Rows from block 3 of a small image diffusion model, named by matrix and row number. Rows with one number belong to one neuron. Each number is 128 + 24 x the weight over its row's rms, rounded and kept within 0 to 255. All counts start at 0. Numbers have three digits each.
After each neuron's rows are labels from the 100 images, of 14848 (inputs lightly noised), where the neuron reaches its highest value: "top examples" is what is common among them. Only what is clearly more common there than usual is listed. The data: pen-drawn characters of a made-up script with 800 signs.
# fc1: MLP up (model.blocks.3.mlp.fc1.weight, 384x192), inputs 48-95
# fc2: MLP down (model.blocks.3.mlp.fc2.weight, 192x384, transposed), outputs 48-95

fc1.337:112084107112123137113133137103119168102131115124147137143127132113132144110132134127136174099124144138140136111075105105123095126131131132131114
fc2.337:107131126146096116143124169124149123112132162123148117112126125143107105108122125129097163147106101100110172128107143150139174111110144136122129
top examples: four strokes

fc1.65:172113179128151134088126131152143091099132103145103133134167141110112106126136106093108091154111152137181134124143114149151143143107146107106137
fc2.65:113115105095095129087116136100116132128149112133127113094133064080109142103147112151130091116144112071116162129164123133110167153095141128113110
top examples: thick pen

fc1.229:117102089105099100073117143153125168140136118098123131148142165150106136126143162102125124110114137100132130150141158148122111111099113106138121
fc2.229:123106101130174137103160143120107119153102131140110114092174160148204117125097129138119148114112140111112101121102118147109119132165152160160161
top examples: thin pen

fc1.370:081178131151118159130140119140135147169124171144121144123139097119145113115104139137138093121086134114154135112168162137130125084105093118142139
fc2.370:125160122057153113105110108142116128157123125143119110134196117158132142135117116137166085139146124166093100125128093137131118120117159149080174
top examples: thick pen

fc1.352:117078150100102125105127119104117084144127086140152150135097167102114127099145119111108127156161176097164108173076155147096116109098126115129149
fc2.352:141117111105146150129114108062141119163131138151138153106163176110126171134136150112135093167139133141062100114120099130185125129141111085160130
top examples: thin pen

fc1.289:074175108112107124131117152138119122144101130131141120119112108124174133128115150143115135127121135105147144113086040157097129124151117103111133
fc2.289:115114123158151130167136105148124100109106132128135109152065132137077130125087129118126096099146114139093151133103143106095120137112128142118159
top examples: thin pen; only straight strokes; one stroke

fc1.224:147158130137125151124137167133106134152191133123120109126143153115139141131141118136107130106137151124086136122146115131159124127114134098126142
fc2.224:092149178094191125120129114131105106116114100142130105155159166116143131125111110161113128126135117123129120124115159115082071131140136104133070
top examples: dark on light; thick pen

fc1.297:135173115146158137136146139132153142164090096104145099102181130108123116118103126162109103131134117144145112110109140120155122120120147135107136
fc2.297:137126149072124124129126162160131122080113116115115141128115094119092098126097109113128131121098144147137090130078154178131114128120158095111122
top examples: thick pen

fc1.358:154101103134143180122131120111122143147161149123122096144180103105136156118134114115105127102120109121131122139117135149119124120159157103071157
fc2.358:147112087138156152103123122130089142167078110125127115113142101154109143105196141092100142103106132087093112127122138111097111118119140143119160
top examples: dark on light; thin pen; only straight strokes; one stroke

fc1.61:115176156088147147158120132119139154162114172093149144137117123121144106125125181125161101084114121139089108141196144115119137119128122127149123
fc2.61:137126116155100126163113142093136132113139133108097146126126115081123140111121126181128126121133144164194130131148104098105058147152126153162158
top examples: thick pen

fc1.39:088145142094142100145107136108152132129136134105139134137133094142148077122143119163082125114091125118122124163138099137120151133115124160106140
fc2.39:124133124154134154131148125119134103122168139141121161152187103087116140126136129173122153124107126115069161126145133119104137145116135129073156
top examples: thin pen; only straight strokes; one stroke

fc1.199:091177149131116108106126129140122131207180155143108140130119082150139105136076141106112108115129134125077123137081151117112084098146103126122135
fc2.199:142167103147133133125134121133154120083098108114109187125164085148116106141086137137148114120153097118134148129112092123148131120155133133071175
top examples: thick pen

fc1.205:112152142132169156113143139093125169095140144147115123144168141128152128129143173169096121131107119094117101154083129115088094143142142132136162
fc2.205:136143095121156129154110148146168135133142084100147102126076102179102141129094087173137071128121166150110131120086151121144155150131127132147105
top examples: thin pen

fc1.269:111154145124096134095109148119121127152082080117139125115142167124125147134160135104115087103115158122129153125166164147125137129148137114130125
fc2.269:131149115163138130144139195161157113110105139104135109127163155163150086138170129132147138151141132125106150131129091133119143084141118138082135
top examples: four strokes

fc1.266:121137140155129121124099149167177122137146165142168099134118128126153130134155115142134168127144125104146133127090097123164195128117150171171135
fc2.266:122110128129111110136141113129157089124119119125097136154156190143112096146142110168148131149127145170136168132120110113085126134153110134133129
top examples: dark on light; thick pen

fc1.100:118108123137136173120116139134133101164119071107144118119118116127118128172088144118080151141110132138166097115118145110082159108102091109133101
fc2.100:091157075143119156134158127117158126128132177126142179122129098118150163142110162163144130141113115150132133129148110123143117129128125083124109
top examples: thin pen

fc1.273:111114132104114149102148120101133128125103122153117140174084176119164099132137093128168156148125121150120150151050200149119118144154132126117136
fc2.273:124137145066144108100168115111105132128120115124063087159093195151119123122096144104126132144109140144157112131107116117130128121164105108095165
top examples: thin pen

fc1.70:128124113137125128127127140138114160112125137124129148128104139130122122120133090087131123096114135082161135135143080123148104118141115117165118
fc2.70:106095133127124117137160110057147129145056167107104153123126129157117128137117117097140065113105113169070116131140149160152132137120139139169146
top examples: one stroke; only straight strokes

fc1.231:144137135114187164114145110130124124120169132136125105135161134139107123128115114149128099116124127103147128108132137132123186140101105126141127
fc2.231:134099121150134088162100101124153132128101167154146126131142137113108079109136132148149122108111145120208155128124110131191143137161106136167134
top examples: thick pen

fc1.110:130122168079142105126164095107143152126163137094112133125115132134098102136120103111153121109138137133122171127117112113141129137144089145138137
fc2.110:129124112168114131136147106126122139091158162168109141119192103141142144119124148168129128095147125133159099128133153071143158123127105188116133
top examples: dark on light; thin pen

fc1.135:150122135073115153138141102127130152121069103157178124142083132152096116118167174133159132133109139161108141070137136124114134126152124091125126
fc2.135:114114088147108135160137163144120146113207136115145136115115115092131140136130119149161137123113131097128119128112097113123126109138107102116129
top examples: four strokes

fc1.288:130102158177010107104113130120119107135115120114093112128106117144129120098146110145091114109119115184190152120098170137104104135063178139104092
fc2.288:142096130114132133110126160111115143091154103140116115140159145115087118117100148128143092118095104163090092140139115131102075130110125114118126
top examples: dark on light

fc1.285:084101133115140141146115098118153140134077123120155112124093135075140127113152144112151132159151101142139132150136142142104139131147121124112090
fc2.285:140108153156132155093166098146124139113124110143098106125103161152120157114113168116143103130112196129134121128128121117072122125136117116118137
top examples: thin pen

fc1.128:110152109183137139120122113115187143150097126122108134138119113134124121134158166138123134164096100098138145156082144101121175146118124137154156
fc2.128:132142120137143120120135097153154109098127109139152111127119159098139159124141152125113149130112139141177149136113121139091116130135132151140110
top examples: thin pen

fc1.320:131126081108142149121105126119141102138162134154161142114129127117144127138112148102106120095128143088159116110144133131119187163142086137134119
fc2.320:150129105150127122103112119120141103155141151138075127107178129157092129140154124139132108073127096152104130130108118181117132086152133105128175
top examples: thick pen; four strokes

fc1.233:124110108094162110104104091127134120138158144108135115134122151129107148106139101111137108127140132083097131129139131147131208122089108137160122
fc2.233:134138127138108145126124099138137144175136144165126094104093163129118133129124111119132066105118158121181139127132106108161104115181111141168112
top examples: dark on light

fc1.139:125145123099133128117144134132112108149070126126125150161148111130123163125116074104176143154139123115135138136135175141131119164129133126158138
fc2.139:160129126139106108090153104144123130127162150135127141140157133134130089152117144124153198132127103108090147127148121137129103144171118166145111
top examples: thick pen; four strokes

fc1.329:094139149150146165123128125108123151163118098141073115144089131131117117129134127116135143114124143124159129116099137126062095123109165136108104
fc2.329:118133127154129079120131151076163121092090149148114109136126103124136115119063128141134130160095101138138151121137129143165162127076125087106128
top examples: thick pen

fc1.35:139174087122128110115153138125124135117145167102099134155140121125130125126156117093123148160113111147103138064119153129151141137161136144116144
fc2.35:131161149142147149109118116099103144117187120134130097120140132187084114119186130121140111127178126119137098121130133119108101167085130125109120
top examples: thin pen

fc1.322:070175112141083085129103133113123117116125140146110147138093158117136099137128126086106124134160100172137120135137150135142145117141134139108095
fc2.322:113147103097132158135135101131114146140145121125120179126106106111140130142137135107138124135133115100091098130167115140122125072080114133108171
top examples: dark on light

fc1.243:122141087108066134119135147174116106147114120186147100119130109133131143117149137142159102089159114132130115106109186115121125136175165117091115
fc2.243:123140080109102140113146139097170142126087150157145118138129120117145131135124134117132094129132134104149121127109144099073119067186089152112136
top examples: dark on light

fc1.20:101150139107125142136129120140124129140094088149135062149116108135127163141118111176117131119139097110115146087107080164141123116123123124119159
fc2.20:115103114109135115169112157138149125117144156097162143125108114118100111132137116120134143142105182128151120122129126113128117137148122078096124
top examples: thin pen; one stroke

fc1.244:125173133093156118133114129135107144109115118144144107114091126145142147138129112129084107135133127123124108112139128146114140181150105100134134
fc2.244:156134133131057128166150142125124137125164082125116110149123173139113152139189122126151111129139142123133117131158153136155162150098119137142120
top examples: thin pen

fc1.314:114121139085116142115103140130144120152142131103132147084140104108121108136119100090101197156143134160131116083108113136139141125074155134117108
fc2.314:145137105145107105081148146108147096125107133118159094135217143117119123125117142120124117124116117101134129127143084125106141141180145126134155
top examples: thin pen

fc1.280:123133146109118141117089123125088118155088132130159137158110141137172113092132107140122105126130090155115098194155121116162158140144098136134163
fc2.280:135122100098115129138135145148101106139146112137159128141147141148079172135142117120138128145097128134163114124160108128152135138133113100147112
top examples: dark on light

fc1.33:113146152124109151122116108136112110116165142106134116125141134125129126143139121128137133155120108124102156079151164094114110124130118171103146
fc2.33:142137141134133121097120144095106134135081151134154127099134151137123131109140167068116166154131108116133126126162120138184141145114110146117134
top examples: dark on light

fc1.91:105125107131170146108123135144145122119114125127123100128121188104209151123144134073100116098121135119157115172143150130182149142067140143095163
fc2.91:109111142154108105110123133118135154147103140151154093122125161095094091113141106114113155106121106163116138131143102136130117100161117164131109
top examples: thick pen

fc1.143:133101096141154096131131102162108126159162135099137164170154137127120127085155144096098117134111127094084137174174178148144107120150147124137124
fc2.143:114135128081131124161122127158119148168114061133087111117132179176093155132110139175125084129135151140165125120151108123082162163119125126125103
top examples: thin pen

fc1.11:131150095101091124157136132142147110144091150097117145091125120126169146134118104018163137157106117100124077118140119121112113125144133125100127
fc2.11:146098142092169108171108114118102143131148119118094136123158163129121115129135088155130135110110164123121121136150091108199126123109159134193126
top examples: dark on light; thin pen; one stroke; only straight strokes

fc1.309:131154115110113142125134114101096148124118173155151147103108117130149118149151169120107137141136119136150148138136101119124135119192118098150173
fc2.309:173144151124145118111138122102142112113103126134107163088173113151108120141140118150110135112110126117123161130123158162154160134134122139126153
top examples: thick pen

fc1.188:109111130107158135142133113051158124138133129125137105096176103119106090104125135158114121106118136074107129127084114123125116098068151106114103
fc2.188:122111130178132121128145132078191119137125176130113086151153099056131149115107117136113135138120140140135150131123130132110132148134141083115146
top examples: thin pen; only straight strokes; one stroke

fc1.53:152128057123083149126129125095125104099092124139104126126097078160120157138112135129158158123145125145147115108108146129135099129093141188159122
fc2.53:104077181124132137162156139114109137133167091130143087157101125101114098144098157142133142123101178128081104122129112126120166167167120131109163
top examples: four strokes

fc1.278:140110087108137166093144128107116141133147091122159108141138133167139128113150125111099122131141137117144149133161113138160142131146123123103101
fc2.278:124158156111112130138106161146136128100184114121120114159163145140074125140149112113178123184088120154131145130163157111125101139123095147123124
top examples: thin pen

fc1.318:112196113107099119131160123138120155126152113130125143128132169116141091116119066098135141119128103123118145132136096083094132115144135156143123
fc2.318:129104126127152131141110094119115150142108088135114126138157165143101135143108140105133112134123126140084126128108097136141132128135130108125105
top examples: dark on light; thin pen; one stroke; only straight strokes

fc1.354:157137133126118153106122126126120111104097087097133168132150113140142130080121107133154119116112092141128105189147097134121116171138128133112166
fc2.354:147071119137134150153157130134167083146133113192151104111153075133106121134159140146133128104128125136123142135117158122127144115109136127117100
top examples: thick pen; four strokes

fc1.248:167134136126138127122130129124094097163122113160128144099131166112126162143111104136132145154140132124137136129141130148139125134132154118117092
fc2.248:121141143109117140103111114150125137151163110140131131088137162146119114131125116153102148132095103128110131133124131120084193100129142119121113
top examples: four strokes

fc1.365:161117149130087137112098138151114142145141132128134125095123132122171120110136158130126128107108148085131110100093138137151135118108110151117138
fc2.365:133146107043104142116144099159154128139106141142149107121102140119072115111189129149120130108145121131099120128145132112090137093139163137155128
top examples: thin pen

fc1.140:125107125124134129117113104099143093112097165072108133146139179117076108124173116132151135110152125138136132146093134112071113121133125153147128
fc2.140:143120166152143139093149126085159141130129110140124113136145163133124133141153112131132150102193133122109118134114174132159143138116111168118120
top examples: thin pen

fc1.82:050143171075104122135154101123123101096130167131128141110129127128135116132120112151103129155121115122112129114078129097142140140122174135146149
fc2.82:156117104160091115088182114115136112142149122140130151100193148141099108118150146109154162121121089107119097128135091121097132133102120132108120
top examples: dark on light; thick pen

fc1.197:102132121094149109131096140133112135136118130123083152143092048134124126110167171096130118152125153122161092112077130124131077143157139146129170
fc2.197:140128116145102088112135136095116156115145146155118128139119157156109087135128126121124148109124071129085154131092116115117144146106152160110155
top examples: thin pen

fc1.116:139149139167147174117107129124150143127141125120143163141107126117154147148140144127131120112124061137130094139112155132148075070112146107129144
fc2.116:140161155097168119104137143082101164125125144137138126118085158130080111117145132111150096126138136164115131123165136163165179123133122158125171
top examples: thick pen

fc1.176:133123138131155154127165112130108102109107126140116151146124095163102129162090137126103152145141152133166113136088143118077178165116132099164153
fc2.176:137135090144154110140158075106116155158080104116123140159119216150132150122098120115145107133115161135155139126134128107127121112124142131142129
top examples: thin pen

fc1.192:124111100133108146144137120131096137162124087116157119126136153112113141117147157110086103147112096077092142199160149128127168158173154129135134
fc2.192:134126214103102144117096095107118114139117050132121130144107129137148114138126113103112139091126142151099115128142127132149110140133158097170119
top examples: thick pen

fc1.228:111132127164140145132142122149110136117148106099137093133124138140138127103154167097080131116157106093134141127117124125146145132153117141109155
fc2.228:116127128096149110117164109099094147099117152150163107135071173138087113120182145144111154104117111104142083128120121122117124121120134149137181
top examples: four strokes

fc1.168:133125135107126104116107136122113126157120094120106146134095168118112148110136115153139134128113138130108126119169128124121158127111161143113139
fc2.168:121100096137153116139139104109088128121107136145128109145190159110114124138111143079120122136111111132133128130133091153120125135129147133143095
top examples: dark on light; thin pen

fc1.7:130140086131133136096158146134078146126093095130123104124160157109189121059109173101130116153160123087106131146147135167124125123153142140119147
fc2.7:123135151126115107106119152127119142166116131128135122121046131070082108139099138155127155110132159176157132124151176144162183118127138135088136
top examples: dark on light

fc1.315:140160125149107157134159165084086127127095095140156134115133143114146117122142125117101111155154111116164131179133157131170123124136111139071122
fc2.315:129167081136176093123127117104114103110147161156136097129119160081135199131129158119120105125124126099106135126166089156110107126167134154084152
top examples: dark on light; thin pen

fc1.136:108125150096138101122121125135103109189152111118120116106099104127127149115088158076095117138105105137095125174153109109139137124149131141108128
fc2.136:122090089089109106116142136171119164118108133119151148105237127161139110122084150128116126149128143102099159125115114085126141103124111137115169
top examples: thick pen

fc1.331:121149122144104202099108117123152129140092110138173152099116121148114145129137164128125153093112067170102141152154182140132134103118134153107131
fc2.331:128151100117150124144125147153148151126136134102135106131127092104108112126157125160140154110144151119142125131125122134137149116128133182108120
top examples: thin pen

fc1.307:126127159106138097191165095121145146140129132136155155108088104117111095129149131141151136062133176172153155118136153117116157145092146149151129
fc2.307:147122121110145132124097097150097143166125093109142134136129101135219119131088125149155145176115077149113114126106131164128158143072143127092114
top examples: dark on light

fc1.353:081114150146113130092141135127131136137178154101121157153105134166094143137112116148110123066118134126104144119087144118116121140118098132155115
fc2.353:105140139078155125105151113106140122123108145150139146093142178097141153139125097151143142108131133151128146130123096139155171139141126148154122
top examples: thin pen

fc1.326:127142136153105120142181153167129113141130108152108126116175166114140085114142081083113127140130118086117138112136134095136121116148125124114130
fc2.326:114110119117130092138124082112095126127106142126118147136169151132149155134134140145156145116139125128110116126116099108126165109131143111142101
top examples: dark on light

fc1.319:185105157106113122122148130107093151092140151117135124136129139147144153134123104112130150133146157146148126123122121110151155105063144090133116
fc2.319:135147143162124122135159117076100155162112134134138160102201130126117088124124133119107120131120094102097115126149132132104128140176127125155095
top examples: thin pen

fc1.67:094157111103100095105160136158081102130108115124146113160160137115117147107138106166121140118082094144122141214095139125109136113126132090129154
fc2.67:129168150120145118108101121173120105188176066119106147132165142166137099131107117144131170089138170129121133127137109154148144147127139107140127
top examples: four strokes

fc1.362:125118125156128127098113121096119131165136135092122128146139140118142179091139139152158122136128127105116123160099118106133147105165121167169114
fc2.362:122129138124060117134129127163086123117132104133159088154077151138119146140129133109114144149123180176133100130154117142121121120109122130099109
top examples: thick pen

fc1.282:125120116104125159096151136136102148139096146107133107139163108100170118095126100123135106123138137144138156113152067103139124134152129147143133
fc2.282:111141107100114126102133111105108123157141093079099110102179082145118114123146160119125105119120138103134111132161149138064181120096128141145132
top examples: four strokes

fc1.380:171140131163166081110130121149101116139139135121177125114167140127121121134134117178126128079136149094146115103161136129117171134095118141117093
fc2.380:111157138152112172160114142197178142152147122147113100135140139125119101145134132145107141111153159114141134129124139142151145097127142121111137
top examples: thick pen

fc1.339:153196072137134130110105157124135148156157157143072170159124144137140102108150154126123132135142114127116125102102129131102120132118130120144122
fc2.339:128156167114123099147132127132144121142115082115125149118142140185098099124149122137136132132128108114148111129119132099136137139084141150126120
top examples: four strokes

fc1.371:100166060131123107118131131157190171132139123125117133113158118136161144109122125102173131125138077110114126059147095110161125116101126136148068
fc2.371:128199124167117126166127140116087110145162115143136123125128159132145171132124119171141156124123127160159128128142131156105154121126155117140132
top examples: thin pen

fc1.132:111152126115132141150124113135078124124178150134135116150105152123146104111144123131117102135122121119097143138129137122152143121124109135116108
fc2.132:129132148126140127110111100167108150136117074160123117136127161157139127124138129121120118087150130134124109131105133119095102121085131107162125
top examples: thin pen

fc1.270:114119133149127143093156094119144124118144129117110140124163171112128112131124135116136160148125107139112140127136115150126121135179154122163098
fc2.270:135140140092127122181130131125119125139105091120118118100119116159126128139141142107117116121137127132093141121085160136070131105121147096166123
top examples: thick pen

fc1.376:086097063099171130133125115135150127130070123139109136110119118115123139111124139130136116103120103103127139126112152114124086139139149083116146
fc2.376:115087176106112157171157135136143139144121100175142085136126157150069105126141135134116141147107120164110171131109123132149134151170147133090141
top examples: thick pen

fc1.152:155109095112175096123144132104122068167137155111105150119162095134111140127124109145150096147137144159103134126104145114118130141153129141132136
fc2.152:145123139116136136132140138123143140074088136124095090136131094138120105113121128123136143123124146150102143128102136158161089168123122146121120
top examples: dark on light; thin pen

fc1.141:165201135108116080135150126146106125112087165126107119058119116135164100150095093131134155162125114141126136109134069159135131114143122125138130
fc2.141:124117097151123148098127124154106113123145125138159092125149073112082165119134127132126157107128106098133154126130114132082135167102150133127154
top examples: thin pen; only straight strokes; one stroke

fc1.134:111085087108138136136124147129114124106142144139112146122188143096141111122129138145094128098140079140138102192131134110160131093145117119114139
fc2.134:118158202152140126117150112117120114152106096150117113123143132180123154134125116130138136140137093176111149122098119159121111097127130134134153
top examples: thin pen

fc1.87:132128071084080121144140101107149145109162154100130149141141112082115119112186121113157134132114142138140104102100118114159129142080137124184137
fc2.87:139113149128128162143137121175159137143119115114090084103138089180121129113211109125143110116117129102086140125111143112117133140131120139162129
top examples: dark on light

fc1.206:109155128089143096129087131124114103122146156159137121123142146105190102134144158139146150136108109168124117106128150122149142148148135118121134
fc2.206:131142154077103125092132122137138148104151121128080120154114138143087162137157138149146099099128152182125106128124088118108132083126128110111161
top examples: thin pen

fc1.363:100132144097135113125136136129127136145155148123135086142135105138129130135136126136093101120170127099096150116074126150185130117136103129163126
fc2.363:134146109109122132118152133166179125096143117085139121140082168138098121108168151143109192098128101116152177126111093103132091116134132134095153
top examples: thick pen; four strokes

fc1.120:109126131132141118143132097099152108127105148137093135134133096117156129146132097110148162110112114106132136112094140129113162162117104148158115
fc2.120:153154112065183102110128119137084134154133113145179124130135140128129173113162124085151135097137083114123117126105101114138109123110132130100137
top examples: dark on light; thick pen

fc1.300:138160101121182129137127162176173108123120152124122130141129116149134121128146129127101121136108060095105138119118127137092103138107116161148142
fc2.300:112126125123169138120087145114126150141108127121109177124148117125113148126151089113108154073123156116135121132090111146132109143152152127171127
top examples: thick pen

fc1.330:154172121103148137131159120090129059141141099131161162098144133120123134118126118149088116125131107173137121159113118142132105145162088095122143
fc2.330:167179108093128104164150108099192122154164189166139132122134132153159114147172136145107114113154149129106148120169115141114187121124127178119132
top examples: thick pen

fc1.24:137130157140116134134143114167136148128178164109103119140137140115107116123115113165111139159124154097147128147096150134138153127133122143143148
fc2.24:138133075106127157144135141163116121101140094144143157134087142050130143132092134163108100143084112138136151131091122145130072155133133112140141
top examples: thick pen

fc1.227:078101112099174132113130130161135146131089144134143145114129152134139147151142112123152146127138109155187131121162145133149116137172133128107132
fc2.227:135136130164133138092155134176161125062123134121092130103128086150120133112108112122091137136151117082139085136147132118149105104137141138110124
top examples: dark on light

fc1.226:120146111079143118141138095125120111174107140106164136109089133113125106157122165107159132131137114168140108130132110092097130148072104148140109
fc2.226:148112107124132135118083131166187117128145123153138105148120139115131144134121123154108136159109124173114193123158118142145203126135118123190126
top examples: four strokes

fc1.255:157174103148140122132104128142159109142147150148157122120118103119124147102148133116149121150117115130167147134160144122168161134143133081116112
fc2.255:140143112144106103147136121144165142150112151145145158119221122183143110134170097143135113086111106097100108133157100117150117122095156093131135
top examples: thin pen

fc1.348:131106120140162166141108125121139072147128142164108188127109162131158108116140132156134123122134105109120128115114114113114126173134128108110126
fc2.348:117107129145133125158131125137128128108118081113115114104113169122116138143136135111129134065133099152168115116125133135130129127133117079148133
top examples: thin pen

fc1.122:136128142118126108126117099145136117166126150124112136161152126114103151142150187136114116151144137139094125148121136109079121141155145105123109
fc2.122:093118108116136122139150097148094129174106096161090125120130122167164160135102134169142088112147125108158133125127130086133145141050144091135122
top examples: four strokes

fc1.351:159143135096111161097105121112154162160169121126166141136132111134122128117154111100158104104126170101114135127087131120133087112130107092112116
fc2.351:125121150117178144146151079138132128125090153141120130124136103107168130137141134174115138060146131161082111132111127144116137140095134092106130
top examples: thin pen; only straight strokes; one stroke

fc1.241:143123171109122154154134156131124143124147126121158060160162135170090096132102114121132107140144148105146176109134182145142144116090118135168114
fc2.241:129113112117143115093124140156078129117142144112116077135185127130103128125144113164089139087101106103064116130168094147096112154149114137164119
top examples: thick pen

fc1.119:155171100112123082136144120145125147104085164150144118076138161119194089170131100125125130136133062152145106107100075140135138107135103116111139
fc2.119:136141118175152125089108130156100092110125120102142134136143125143117099112138136120131146102118108133125140127110138136098142153140139129156121
top examples: thin pen